config.toml
horizontal_flip = false
mlp_ratio = 4
fused_qkv = false
moe = "soft"
num_experts = 8
positions = "learned"
lr = 0.0012
eps = 1e-10
batch_size = 256
warmup_steps = 2280
weight_decay = 0.0
Rows from block 3 of a small image classifier, named by matrix and row number. Rows with one number within an expert belong to one neuron, the router's apart. Each number is 128 + 24 x the weight over its row's rms, rounded and kept within 0 to 255. All counts start at 0. Numbers have three digits each.
Before each expert's rows are labels from the 100 images, of 14848, where the router gives the expert most weight on average: "responds to" is what is common among them. Only what is clearly more common there than usual is listed. The data: pixel-art sprites of 400 made-up characters on tiled backdrops. In brackets: how many of the 100, against the usual share in percent.
# router: slot weights (model.blocks.3.mlp.router.weight, 8x256), inputs 64-127
# up: expert up (model.blocks.3.mlp.up, 8x128x256), inputs 64-127
# down: expert down (model.blocks.3.mlp.down, 8x256x128, transposed), outputs 64-127

# expert 0
responds to: red (100 vs 8.5)
router.0:123147105097119113197104112119087140136138166108134158137104143151115088108139103147134150134141082115117148147132110157109155140091136124141167103119103140162127118164080167135143112127141120
up.25:099180100140109094151172148158125165168137138136148153158130172133113146095154118107126126118133126117087048123118134113074119097144119116108096165124136119148108123091122118115127186147124139
down.25:104146077132137119150126150142107143141150072105149153132084154143138170100090139129133141105135172083150089073159136101112116108125089086093089141151123168113090149106129033119110112146145116
up.26:136104168162195131092137134129108126095119102146107136121172121126129151145129114095157102159134135155126114133159123135174168135163058119126144168160138145124116168146145127141124092155103114
down.26:124133115120142101074108102153132127121084156167106107122135155063134137147152105107156124104142124115138165150104164136137131133150176181119135140118141089135170123115126179120152096126137158
up.27:093124109128113097116129084188118142133122128145101121168119161132105149154188141097151136126143147120116152109113124146155148120172117107125115148124108115127144137136151095156163139131124162
down.27:151128121153089101110144102144128136137089110141087128122075124120111118169146128100145157087104156134107134128120085178130123107126136127133150103124113131138125152119201138130145108100131166
up.28:127091117118075110113152143110120137117135119112116129134142173107122130119117149141091121107121136140144112108123147095110128063153125116109109106131151127165099139119158122115123116114164088
down.28:137089151104152120126090139109124164114117126096126093118114144105121144075151187119127113142142130116144166085172130130145118108130122131093125111128153151140135154094169108112109149113113127
up.29:119101137113121122110138140127114166118099155132114143147123176094123124138113147142142130105079115135138125089097158061155133054145129124066091096136145093187119146134122111120146093138130119
down.29:143103178148156120122108129098142160113096144111140101150119146092137163106141161113134139124125138119160123085167160120142115105161169160087128137149118126148147134094155131095137083125126121
up.30:149103167162190154085143137128103129091119084137108134109168146124154139122129147110173065156142158130127104133139112136175150108155075134108131146116141126106076121136147121154107098153115129
down.30:120117142150161097095117121128134119137069174139100093133132155078142138149155098097157131099130121135117161160112165142140122115171142166123131163140137121121169132113133142104168115129149147
up.31:184131079112126115078134112110105184135111129123117112159131129153165123138169139128144139161107148131119132133161116113144115119108181110094094082145101118150129101118089157117132105100137144
down.31:064128141142089159133096168128138085115132130080129154100133146099105125128088117161148079143130118091090127117116120125118157177138089135120121146122153168087083114140104108132088163151134134
up.32:137110164141194133092132148087133125120114105129081149109134132103149141130140156099125092162148140102193082115158127129161157101116084117133119107151136142103096115138139113150118106152138110
down.32:126111124113154099111104123114148147113091149127104111117137143090109114148151087119155137094155105115107168152119152167138136144162154147130119146103152085146186180116129139085180119108141139
up.33:100143125133084075112099117152169142132112065144124106121091164127121122118155147114160135115124123145137108134095137097107122117136129154105068108140151137129148130143132130149125152116126106
down.33:103164105116116149153163091162115112111152135135148150132136112172107097161117089129140084130124079148128138130136103142117157150109100128155166124132138172119098091144163144095093108155133146
up.34:118135143111150159136119139125205135145120103135126113104127103114184122114128112116122111033152112104161113152144147111168123132119171130125131126126121079139147101134126134140143134105128081
down.34:161156114130139095129134117142159119081139112151155123127143103133120140132167154093120179133121089163128161120042133136135156137125192102092172138113082110156137111137136177133097106126124160
up.35:113096161140142167087117131123138091122110080149109156121132130089128161139118159106136120126135131106181115112130124101145128137127093088143118182105185140101114118144156102110098101133116101
down.35:104090145134154123104108135133138141111114127141096112129131152096141161110120131115138115112158182097160132128148155110142136102166137165114101139124150129113156129094159111096158129128131090
up.36:136083167103076157145091149099162059113141112124147149098101125069108135098083142152100168099108126105170146129121124108109087114144175154156120114113165116123141133157149131096103117084159091
down.36:154147110144133144177098108152122133092140120093168122093148130167077099137149144126114122138117121131109137065145125160141118131094129136116169132102121167160105130113143115143094133131116117
up.37:123116142140169157102087118115092125138126193098173139106150134148092133081118142147113141146130145123102154149171122128123121127134076129081167116085115111160097103117120126115064140132136147
down.37:116125134178145172125082139131120142126127172069167134124132129156149114117133128135073127127135085136138164134123132138111127110135114147082166085108085133138113104126099131079097119085103159
up.38:128133080123141117166140143114078125144160180119157165146127100173128118133122094132113130120111120124096140139102105163089115113110163142160173113146094105079125114098103153110176140097119171
down.38:111105159127151162146135149124126105078130125144121130124132108079157132146135149113131116140123152117179110098108109110150104106134141126044097118106139075099095118123156131133137101100124089
up.39:117126147131143112125148108174141161123063066141101084105156124170093124135141140117164133161139124168093123129119138103163151126122048139115114151171133169131105137137140129153089153143104127
down.39:095140084089090119114163087177139151127112159139137126105173120160143103138146119114126117152147065148120152149092140146110100128150193120143146136121111138120143166161114164118142142166129197
up.40:134136124117112088105150110138113148147128131124132175163127223102112158101117152100116134128067108134102096095106150085116137095157108120098080109118166098172112115124125086096138113139133124
down.40:124097145134136116109107155121146153139122113132121118135106153119129183085116185106121123108159151100183091079175135112119139105126120105115121169153129150106145156096135044113138090134117098
up.41:123084159117133130061115111132120097155127085139119160123148168077139180152111171088114117130109154114132118128153132112124139145139113106126117135106186153129115117147172111103094091116124110
down.41:133076147126140113106128145106176148141102146147094108124111134097108167122130147098105133105134177107155123109164169119111125106129136136120107140118133110111168160116160104111151124107115096
up.42:164094101169141122146151140111114136086131102115089136159145141135133125119177128099090121156092158126118113150084131139133113088128144116071110104093090119105088095141176148151146124134140160
down.42:150111121172175142127113126161109130095101114113116121110140136090140167135149096126166091149109145148105135124117143119134150083168135105108137160127141091126125168108118096104166145154140151
up.43:141170082110146149121100113147148169099091146149103130099140095171100119110159140107126107130127115108115124130159169115157151131104061106127173156148110126132103127131094107130086071125137121
down.43:132120155109109118113126116146121139077116148104123121134150117112134098145124140147079102116142064152114145157116112169141092122132147138076143102140125113170127132142133149127187129107095152
up.44:159131142112108093099124156104175092118102121172089110138117119127073092086144174139134160147132105133130147135114126111091145125080112109114108121175136096128149130145114133143135132151130091
down.44:108156104086128146134137140136072166113161110128166158102176109147138064152146112137127084146097095165099121139068111148133094135115130111111160120103124124154094115131130163124110142115129180
up.45:078117111146117102125141102168121131130121133159094133169129145124099127134181137118130151117131133118113117122113126169144154145164105102149118173129108109129143155138147099144138156140128157
down.45:124126109155094110119151091151123132139116117135088142135097108109115117185139138104128162087104122139106128131120088178130109117148147101107158125108127116140121140138175134154122119105122189
up.46:156130097133177157098133140088141120099139194120138130100145118153121131031103123141124128124148111132117122123195158121125137141135100137149171131131123103172111127142128144140085154135109110
down.46:150134130111149149124066133141114148153129158082133101122145132139133076139137118138127104127155077156126167156122109141155126104169121171098167093096082107182104090091108138101128158115146154
up.47:132144145146148118102174163142109127099098102150093117134116130134144135139109136119134139131148115149122113128136136073119161118155097146114127127166126113159130180150142111173127160135118095
down.47:158153114085128091119124096134132144153116167165115109124169134115094081156133138112162169157129070131133161142095141157117090133102189139122158130168104125139132125148117209112140125142114147

# expert 5
responds to: green (100 vs 8.4)
router.5:099151110153159115084104148137128151158128129103168134137130156162086145154170139148160102122166119120115132160123093139149103125158116114087164101145088095152099097128164127125103145117152142
up.22:155110128130086124093104074142111120101107099108116134140152135118105069142135138143095138154080110202125139146142136112186141135116073094100179131137169149146117164161142116147074097127140164
down.22:121088142161133111123120159149115133117135100147156145141142150099165192123147124100126153171138112128150123111123126083137144083122139090136148142133129145126119126128116099091124133132142126
up.23:142129125095092089103143093107122129110113085161101136161142158115098114148104126116112140144062096161103133119142136108163158141103125122095098128146159161137143178161126115163092113167172150
down.23:120107147117114111111131185092170118158121155129099130094116148115126140092120181092113201155106118114155101131149129131124091122115129154113166123108150148134141136154107126101135180097099152
up.24:146112111117142115091145145100161136138119138155082149144111144123142130145136148090128116122131162084082136139133134125087107173101118117107105143169130085136112129145132183164136161150115145
down.24:100141117121165159119127136108146091137102143109141141129163073146173127108126150140131147073194087138139144133143120160134123122125109108124163122115137120052125125150069117130147129146119130
up.25:146082140106109130157119133107144103092153123106139135120111106095094092108139144155096146108115117122162139134153110144162071125124136149093101122110130092147108160134117114134112127097192126
down.25:083121102131126155154150130166127158100192070147175115143142110135149147124130116144119101148145120103141106104147120129121149109111138119168154133149112170118077119088109064114126138161119115
up.26:115128143105127109120122137133119168126124118121108108152140148138172160175150068122104078134151109149147093122159153168092152122153121138140063128134103110087129131111142122099182129149101121
down.26:107111140143138148116123131102163119111123130076130160125129140140115126091115168138115139178122163090154101122153138070093136124116092147093148100143104137108079112115128107094098104086167144
up.27:167095132165159151105136114114130139078094077134154166119143099179118111100145101103119154166113167158111164109151150116139097106124128110095137154060155134123126122100158135098091107096096148
down.27:160169123106066089119170112120145155147173137124118119116133119122151114144100084149133109085097118175087149108114162180137125137111145104161097144125169133077169134168130146156122162183090130
up.28:144133091104137133115128116146111105118198107094095164132141131125163127132137091101116105137147116112101120131163105135122103156132119143164094134121146150131164130111093136151113136125123114
down.28:135114097147133082102125091156135141099128152147117122161140151137111172132149086122114117146124106151106149115167132134162135088151141076091120164082090142160118123125123108129108127131124153
up.29:134116117079117117100117113120112154091131141131126140156145120120150149117119059104114120137147089161137114131169114198119129121126129131136059109119087091079144113104092128103174154163080129
down.29:121141146150148158121104155121143126117129134099115145129096136138125118128112140182118072138106147112170156119141124084070121161103093129121134126115129144098094090145156169144130086131144126
up.30:120080140133128129169136120190143144132094094155126134143133131111142131142189133149148110151120127135159114124088143115198132080104087117106152129142125152179123115135117109133097069121159149
down.30:116109081118176150121130108144088139165119079129181134144139157135140171133144111128095138152134137097127104154155102123122140110126137094128162122124112166123090136112102060127156120121180175
up.31:157118098067127079122137139160106158131167104133126122174147159129131136174131140103175124156110106142159136171111154139164141130107162127132111106168125160111158147191126088131152106120110125
down.31:118121148125109128135156143112165119162106190116085116139103152118083106135096142097153118122125132131110130131122102083081064159127108106126129122128142134201117112154151134153131172099118138
up.32:125092125108100123162140130131137112122115094171121175106126079091137094146147147135154129174093128114170106158089128136180127114079131099110136112150139142144137122152140122134103121111144103
down.32:098090100135168129110102127149086136142145117088158151135141155143143148126161099154104133167124158116162121166143100119097120108137131128114160126111105138119096136073082079100144085101180155
up.33:160113116145094088075157087151111142149129095136085166150151173127131133111126136113113146178068119188101119145140110148160163121138098126096154111154168148115135192120149125126122126125108173
down.33:152153137112127115104113150117168135142114141177119117125101138128140120130095119127127169164131097156145174113086133131142168153087121102081177085107103123111130098153078139113154147138113157
up.34:182083153087119126109138127148123108063139098101094153141176129112171148142141110123093116162076124154163097127155120145150133152125127103133130132117148156127194153134123119078125106109133114
down.34:119141107095122109117137157147130138155118133149113093144111162123111127151126127100117142108117138144145101130151096072101111137109164106139121150148115117174157152121147157138127159135123138
up.35:130103143142126152154128181135127132141100091162091056134114106137171116207152130145155080146143105143161144122068134136149135085123152141128132118126082126113119113163133129144195076107125103
down.35:094152118074138126120115110096107147154142151096149164133117154117110143110111137145112139139112176079144058132156138133110118118134131128109104116132119113116087158116076094127133130138161126
up.36:171151114092088127094112109103157114124103123157102162148138167081101101139089146134112164119116081142109123105111149111133124163117090114091129112161179116132118184169095132170107110119114142
down.36:140063120164142134136106197132136118126116136136156138099133130113152145080115139119130156168129123144166073152151098108112132094111143136104187124114151141107148111122130104081160149100133113
up.37:192118119145099096108133069127120151085094093131113129167135147166168110115111129099072112149039138198129151119151132112174131112122099142104176117110143124149142125138153143137102130131077144
down.37:140119155137119090116159152140145133147100124170084106117131126103131115152128116118170179112127110165131161120125090127168173126109116094134157128113144138127134156145128161155101154129110145
up.38:095088135152110119172134115198141145120107090126129139127136110127134104143185146150132123151092138123160103140098150106170138089099103135109152134148133175150124129131138127128094106102166149
down.38:115115089105173113124113099145083147166129115118187130133137138135166171127147128135120157180136142117133120137165126128146140104137113101134137115121096157126103133109079066118143107143188153
up.39:159163110074130140130124140076122108117137139149102126132158094116106115138090118117143136151183106163128131156145098172121112161140144106147099133158115116109143118137093140145151139140062107
down.39:153098184134100125159134157107134162063141178097115125125117097118135112115132124170147094128165129155136122105145128153108093128122130149116134122108132131136126081104162122089172140115098102
up.40:145109117092101113099114125135134144110157141145136131130165108117120121092102115118139147168114104203101136158171106181129128123137139112138066116115124150137136108108101126117147144142103130
down.40:146173163156151127164130158066188119109110149112099122116096111149125116168124107195158099115111141141123154074108153110128123139101118143101160122105147113137109074142134149121124087161121112
up.41:111147120138122121169160156137149138082122125148112161157096128126151131113104130088114129172097148126139142077115121076120141133108100113145099151127163122174095122151154138129134166099105103
down.41:182159110115094115133117142152145129093134139149118126121138130124128083138148136094092139101108108134134132140101131119135134103089149103140122121121112151067142115137143146144156124162117110
up.42:161163102094116110139151145152117144083136093170116133140102132127150140193149109130142126130164091146136142122103135145133104152133168098138083145124136138127167151158103096139166133123117137
down.42:121099104120118120124153098142152114139111124157116161184107135087111128148101120113133143105107116112095126144156120086098097157124119092121096161153157134169135136114156165166109162153120134
up.43:169133070138106114117136137136148125112125117141114129149140130145143100125117143129098150124059099159127140123107121130181116111102109116112117101138142165116148146125118128165088102142110109
down.43:154134138103075127137170159135141124098106126136107131100112101121112145124145104116115186137129124117135133103121089136110120165108098137143123140136135132132106175184115134115162122110108133
up.44:189101133121097108088137084087118129104118117139118137145127164134151130118114154140066144133051137179120150101132126113165158140106091142125167109128161165123139165127120150140087095132099159
down.44:129082122144117100129130169153163108153113111179099136119137118085167121126111156098149165149113102137131132107119095114179141139095130103142186084121107139124126118157100131110138151151116145

# expert 4
responds to: purple (96 vs 8.3)
router.4:156145149100073129142098081097119147129134126112120089140141183167090070137127104142118136070103126110066130113110150118100134121074120155119162114150136122159107145141086143123123127148140149
up.25:115098125156132145130131108109135151138111141132131121109131112151136152092120128127169116089134130146155126153175120149167089118145113126126121129149158134142143115063143112099116130126130104
down.25:117173150161095146151131163123125138122138112094139101112093109133160140127115110177119142161119134119099119123151145136116155163155101077130115137131088130121099138111143125150129131131132159
up.26:136082148124140137154125175133108117104119129075102122120124112117083095113135101151129137128099128170102133126139130109156125128128117098126115165048117099131134141116168132095124173120182111
down.26:180146160145124133166084134151127155057135102102109135142111091110179164119149129132158133149150132109089106118130133123126143127134146131105088131105068112156165096136111111118130147124146134
up.27:131099120150134126100150130135124131168154132149112129074185151131151125125127130132126092128110142145141121164126109108135112126130128176141210107129145140151129146116147120139148142116137123
down.27:135151112150122158136163103134097145191143171144143126129088140116116131149147148138105084100121166083137126155128122147125078097144140185137128096080153128114106112135123148125124118134188147
up.28:108113148166119153126153096147178110138108108080130115094126120128134136107142138111081091105113162089135129124111172159116109141149122144163157149147144133117109105119172163124084119116132142
down.28:108112106044108110116141095157132135132102111105132145156121154078126112144077147146103111115100168083076119143122118161108111157123172131131113121149122096098147118121104075162143129125129124
up.29:115149101128122113138162135121141155177114127122132099096121124138141141084135114163127127120125109107132121067138158088141114058147164147102100136150111121158099099111135160189086141097158155
down.29:114139130036124133137135114139135135177105120140169084108098073106163096093126144120120125093144096137132118097157125107129141115128136181112127110137123123104134108128116143147136066157132132
up.30:136135107143151151149106104128161146164144129099135108138100129127173135110121100135077091111111133083123182121103123145114090135129191147130112125134118158103089113142098156161134127117127145
down.30:136115071044146094119143092137144142162115118094129111154115136115126131165111087133146109127133149110089114131130134127113139101148186128142068142140120113076077148133115078145127135122168149
up.31:139119114104136130134135148115135166136106129145118126130124162126097121129138136135141118115109105143151132080122165068169122059129108133084121106149117126189097116145135126189108099098135113
down.31:119091151061136113116119114124151130159088147133148107117117125070148127070131161132150146137124106125151115096136135077131121089150144161119113130139137098143160101102120139155129051124148094
up.32:135135093120142130134132130114137162144114163127122127148104115140122124128146134147128116109099103118132098087125172076127121057123126140099146097163102106169104096135127143171109100113137102
down.32:100105127046123116110110103108156151132086172136142100120107122077161112061131146136172115105138083106155116106130112116140126113144130161101121130145139127128142110108128165132117079140130110
up.33:139112111111116119127130124123132147135126139144114140124095129125099130147156153145158121128118129127159133093124152105173129085121119123094139113133107134175101106131131149198091092094134116
down.33:116085148050127120105130135112177143139090174139132091091110120086158114051143146117159140138138086108176096095127101088143135076131134153116114140147125133121141125136120153139160073121120081
up.34:119185126137089109113103138136092146138126108116125104080132098149151138121142094131124109171149154153132137124182103145122128100137161130139102147086120170058110108129111104147138160137149133
down.34:198144104143170101130128108148131142149087129133137126163088130112100168173136152088129093100127153073154141120121141089117140111086154115058144144097130122104097096161126117121165111103135127
up.35:135131136133135107145144143133127098109119142129135116112130100164160081116140134166122132158152115159104128181120093132119106124113127137115154123120062184111134152126121195144177139119107152
down.35:089185108131104102150148142136146131125156111144148134125131107160150099142105137103099171134138094131111142133063107120094137183093167103138155122140126109140154136145128144133072178143118127
up.36:176137117122117115118129106143126132148110148100109111116090131106153114170133107150103115111115130078112180083122102128166089125113199140108099127138092111105104139154079140184160121120155157
down.36:112129111075136115123114117143129120141126101121113126140108144126140097149109108129145120123162145147102096119124136109113144107148176099125105169139113122103081130133140067139120116150172134
up.37:181142144118140186131109161110128111074081128113104103120115086102149130171110146158134160139117119143146151158110126124137142126105152144092137105123093097134148116140118153159155112112117128
down.37:084112096072125143173098115147114124061144136112154141123151110141129144112133120093122162149137095085165090115113120089099137143143123137158115118140129121167142131121117153093072127118104102
up.38:151147107142131156126120115124111150128141153112121102113115127122144107146136099162104140103116134103140110109132105122138109109100137151101119118155086117115110177152097140148175119124175130
down.38:111119115026090134150110114140139132130105141129138147114094085093115122130142121143147127126139080105115106148121108103126162109149162145138116151122093119105117081148135115113108109131131146
up.39:131117130147118120108163110136163113124117116150143117088119141123148137093136140124113131112083136099123102105066177099114098118119152128145141106164135117131106110109132184160123129086163115
down.39:109130137057074147109130115140163119125142142112126104115126092113136094107125135154134125133137135083100130130110094140119115156130152154135126137126120100080127110184112114175101112136108145
up.40:138128129124133148141152128113127184145112116122129104135101140126161137152131112188143113113145137092147122100146121093158106081134144139108108113146096127147082146111120151158133107117132129
down.40:104102111005136121129129090135142149156096143122157107104102134085169105106139119132135179107169109093140128127130141093124154094123186123125121121154101133102112120100100143127126125127156101
up.41:111097128144110093135146116151163119142124131106125130101135156145152148112120145143135067102083124098117091101076160078102130118151116124130117132141128124153131118112128152158116133080116132
down.41:116154097041118147077133125139135140129124122137134095145114100107136133125080164128107123103105173069115136143123118133107132183104161128155127142145157090087149104162125100135129120160106117
up.42:125109145142152180113150112138181121140085129094111108092119095119154152109124135070091150126119173090137107112118177169121126119155157146167131149156124131150097080112189150119113095126116116
down.42:100146102071108120132096132155145144133139140108156154104131162119144138154112119147131145125087121109098152177130147129112077126133146173143107114109124107100159117109090120168114155119132128
up.43:143142087127136137155146133089172153138120155131121127140088132135104112131159136148144116093120126106131124089111175078155103064111143129116139121145110117159107111134130146178123100109133116
down.43:097116138053117125128122103116147159141096147138141101086131112074145110079133153140152103126155071109171089123133114104132131113151130155102118125129094122121142112123114164149144063142157108
up.44:154114139128114154148133159114096105106100117098100082116123064145105084162130137156122165153110125147125135166116087150141142135104134139114144111119082138122130149135120204123157139118131123
down.44:106144094140080129176116154126137130073150147117121161104151122127134151089142124086131169164146078107127082129095127107097113143129176105134144117139108124160145133128121147091111170129122122
up.45:167140147138136154127115134128118144148126142129122126114120132108130162154132098184125094096132125091133146107151111093130100101146147136069123120114081133140093143143087130169146118127144133
down.45:115117092019118116160142094127159152152058124147096108126086132096149118108125123094159154137150133119121114098120127121145127146120189145151102151120133131112123117131157139117100094125145106
up.46:150127125125123151141141118119130186136123141115122125140138146144164129143132095169136122121139119104143128076155120110161109081123141157110127111140092123163097143120110152163149106118160142
down.46:107122122021140119113110088127139157154075134125165130117109109092169123126152116120157119109153119107141102106126134112112138090126170113103113120172105141093138132127112110128134088135148110
up.47:132140151122129147118137103154073164161127169121147150131178142180137133101124103128160075144116119131153094143135127155124126113136121131140128124150160108149173108091116113074168129152116112
down.47:114136175181125100146133195157112093082126122120137146123138138100113143154120144134116094158124165147116143114150099125082129131185092084109119159101087145119105109126156107140124160151148130

# expert 2
responds to: black (100 vs 8.5); large (99 vs 39.4)
router.2:134136120160086122148101140151088102104119126105109197129175161132098141081084120148111145122116123167116129119126107121130131123110135116111131101143159149146118152140134141127163181170127128
up.25:114160131125162118143130123063130150147123095141113126166109116101157121127138112133127138108149098160172146115132128129126097141108185090153090137112118067175125078140109145165132114129120122
down.25:103129107147119103153088164113134103140176118115146090098126055125113122121156107141136091199102121077094086136120157080124173135066142108095113123161103121119090122135126137136115145137175114
up.26:139129169094151179145139182078132078112135176119128114115097108112110100122116141133112130109159093087132130146089112136069124141152180137145077148154125085139126093142182163161140129108123065
down.26:107118084128114156122158092125123128124126172146147102118133145134060129098129109123099136157069142112129094102135176141128086108155130171140136141143155104162127148086128177115104142095149120
up.27:135113175140102136153091148157142117119130095116114140126138125097108103107165115134142113155124107118136129122113117157126107099121108078093110139049107155137096132154136123117109116144138195
down.27:143149132120092131141109148091121137128125120143140144150107120093118121094110099132122176139134119090136108141119136114114124121125160126138075117105119130132139145156091091118153159100098127
up.28:100131167117156167136138153090137112142117130131146112138076090106119122183114136120110137119129116095160145114135118147149138144130148143123102149093106093134091098160163149132128129096133119
down.28:109185127141109137139106125119124179138137133104157104122101105081106121143103124166162159127105111117099094131087147095110135121157153154119084103118123094146151155067086139098120134168166117
up.29:088147167112129137141160190080124107164125156146148120147103061091123136177126158107134149118156151082156109123122101124092113111106149135151096113145088100100148112145141155155138123130114131
down.29:124142133125087123168104146099123124140156154121141114104094090116104106100116084150130135138118144119117083146105120115122137129125161155113086129132122126136138105090114141127151139151199106
up.30:117121143119130087124135112143161138145113104155111130132098138092122115141140132115156156152087109092132137127085110138129123128125154098081094110093119122152116130157104149189134087118154178
down.30:108129156091113121104145123097121117119090145142103118105099122094132144126125122141099155117144092125145108150097099121122106138128167166146120117131148082087150117153120116094119143137139140
up.31:113128125134156126149129108131092169113131142139119087151120105160179132164124097146098087127140092149141116109132148152147165160123152134125141138120118130093163138122134125125176110092123114
down.31:156159063139128166130101160125159131134148158121165168145120160096107143133107182145119144129105150091147110108117130096084095128116137102078109115110074107158117103171076136121120121149159122
up.32:124126169112141117142117145118170107166110104106109132124098109088084112148117123126111147103105118095155169114085147117102109116126156087065086117063120118161085120159139143138139111118126151
down.32:121151118136116095139113139098102132151104091112151098109119116093131141144117128135111103100144142086115111123077119132144129138133170147127094137102144110148095138147118142100128153153180127
up.33:140131157101158106117134136192122100126131112137137137122143144117142175142101131105128119122096157112117151154165115106131128134112098110149153127100142124138110112091114124137060131093091120
down.33:091120075082140141064135099114162136170105188123117100116141117127102140136170139075150140094108092100129121135160162138111123121141132170132123150176108093114154144125105127134132122137145134
up.34:108159169141119166151138136122113126137151113133102119146115098110161099134116103151122126155119112117149153154147142197092131126161152127101107122105084133145158101156105132116136099100137133
down.34:141108133119122126113154150112146120148093163130130109131121137077091144177083142138155144063107116089157108133095124067084087142079130134092127122140158125118101146131171152129118105125113130
up.35:155106104139071143153126146105111156107147177103145150125128106128131119144098102153076100136086163071168146158125109150076109126108176139139135086102140133093168087129134123116121122097135130
down.35:140128080093089107149122138103122133145156131101147167153130130132104121119111130148096129145114120119159074096166115112088133121111164129158109085142123152112121149126114096099109128109074116
up.36:148150110100141105138165150087138154170142142144130163137125134132122116115139149137174173126148110146096083143111151079141129109127122099141093103196120094177132117135085128143102158157122095
down.36:102104125099112113107146141138111118148151095141134099107152109164141122108161103106090103172153156136137139148152135146183153136158120179141153160140167161106105130132196110167127107130110156
up.37:104113121141131129150142105145134142123125136115123098107116119166140084099162105129111131087076170107082083109092114153161107120163157149100141138111143104093162160085144130126119133081133137
down.37:114142093121148122122113115114134132167112115098158113129080096073125192152082123123160138127146158100141152109133192140078109126103147117109122176123087121121092098129119109108122107158133130
up.38:132115144103165116123129125093134056125140106146097144133118137122096118106146187132136140109119127127089118091113128076122120154117120130146127170162146113172072118101139157165091147137132114
down.38:100119123060130131100157093135160131167078165149120078086158121139110101089144129107136124135110122117117159123138163163152126110145121196148147144155158107112152135142137148145135120106125133
up.39:140092159128086152099109145130125152138095088124117131141180104119103132131112123124148117172121120143151153160146133159187129107145065117123123138120100150125118141125093110123113110143126163
down.39:176141135119171098126156150136149110140095096139104158154099147113126135142127127130122185148154113122136187144076160122101100161087145072152142124102122152114136154175110114129157136143062141
up.40:140118163116163177131140168054136089076162139150120110124113085127126101121125171115131133081162115088111119130092107102114136151131149129156101127136132100133100119155152140162138129148132087
down.40:079116086096106137111150128120165147159134179144132101101135151144052110107110064113131136137092126108135112131127150133112138130157141179162112139147174129151125133098137174122135142095156096
up.41:153120178103165140120130145088129046114152146151084122110135116102132129116128170143116159120138096127107134128136112132086108157140128129123126137138139089164075129114151151166127151104133092
down.41:115115124081141159109152100091175115161117161128130083109157127118063094104145127103121160114071124119143146122107149141113124143120124192156151146145155076116160144105104166114119123067136119
up.42:148125103141115143122115106131114187106127151137120090139132108143152128156106102131114116146118127159137144150154133191123166179143130162124143115109131132104181128108121109116150121115134139
down.42:159142121162129123118124163123136145113116136119178141196105149074131189140120113156141136127114120107134137117114150103060104129130153101113128113106085100154118105117126141119126120144111136
up.43:105137159106145170178132154082118117129130113123113139130087081095127113129155171131128166117142142072169154115103108127110112128121138119115078139120099095118111110157122156168127123111121128
down.43:125160108123094140148091124118132131139122145112164102102108080100097140129136081166117116124115120088084095164097188124107118140123176154128083149133137079149109116112114150131132136117168139
up.44:142129168109152157130139175087126089093149143147105140129115097127120101115139135134111163135150094105107140145129116106092122166135153114127083158163129041152101122157141141153155150126145090
down.44:113120101109127167110129100125130128149124152129148086102159152137061130127116102102138144135089136111144145118107167122119086128131117166146147125144168104121153122085081163104101128120145111
up.45:100130105136143122184144131118173141137118172122130124128117116107113117147120140102141123118082130085132150109124186098115102142105129111098164146116108107125162093085137178135165102106113149
down.45:153131140159163109109115148133153093124119116147151121134108125150153091160162135121120127115136130135131155109131117108135090142103142081100161134099153188115111114125120161112135095114122161
up.46:138109157113130134129149167148124092103129132164140113121116123153172123125113165130143160169078147050182142116145110107134127117106116136141101123138140190144148101117121129111109106084106091
down.46:111160108085130134088145097108124127176087157144132131134121143094110109145153079105155129110115133129117118121098159149132135135126132114167130171135141057144186164143092158124134161141132148
up.47:138136121126145125123115129113113170098119138148124118152146081125140132157110116128123090142134098161157119131142112181151176173114129146132137121130109135144176142128110145126139145119076096
down.47:155138106139119151146100168113138150126120141100161146156110169069119195136130114145140122142134137127152127133111155095091095134119112083072119123109082098147128135125095140124146136159129147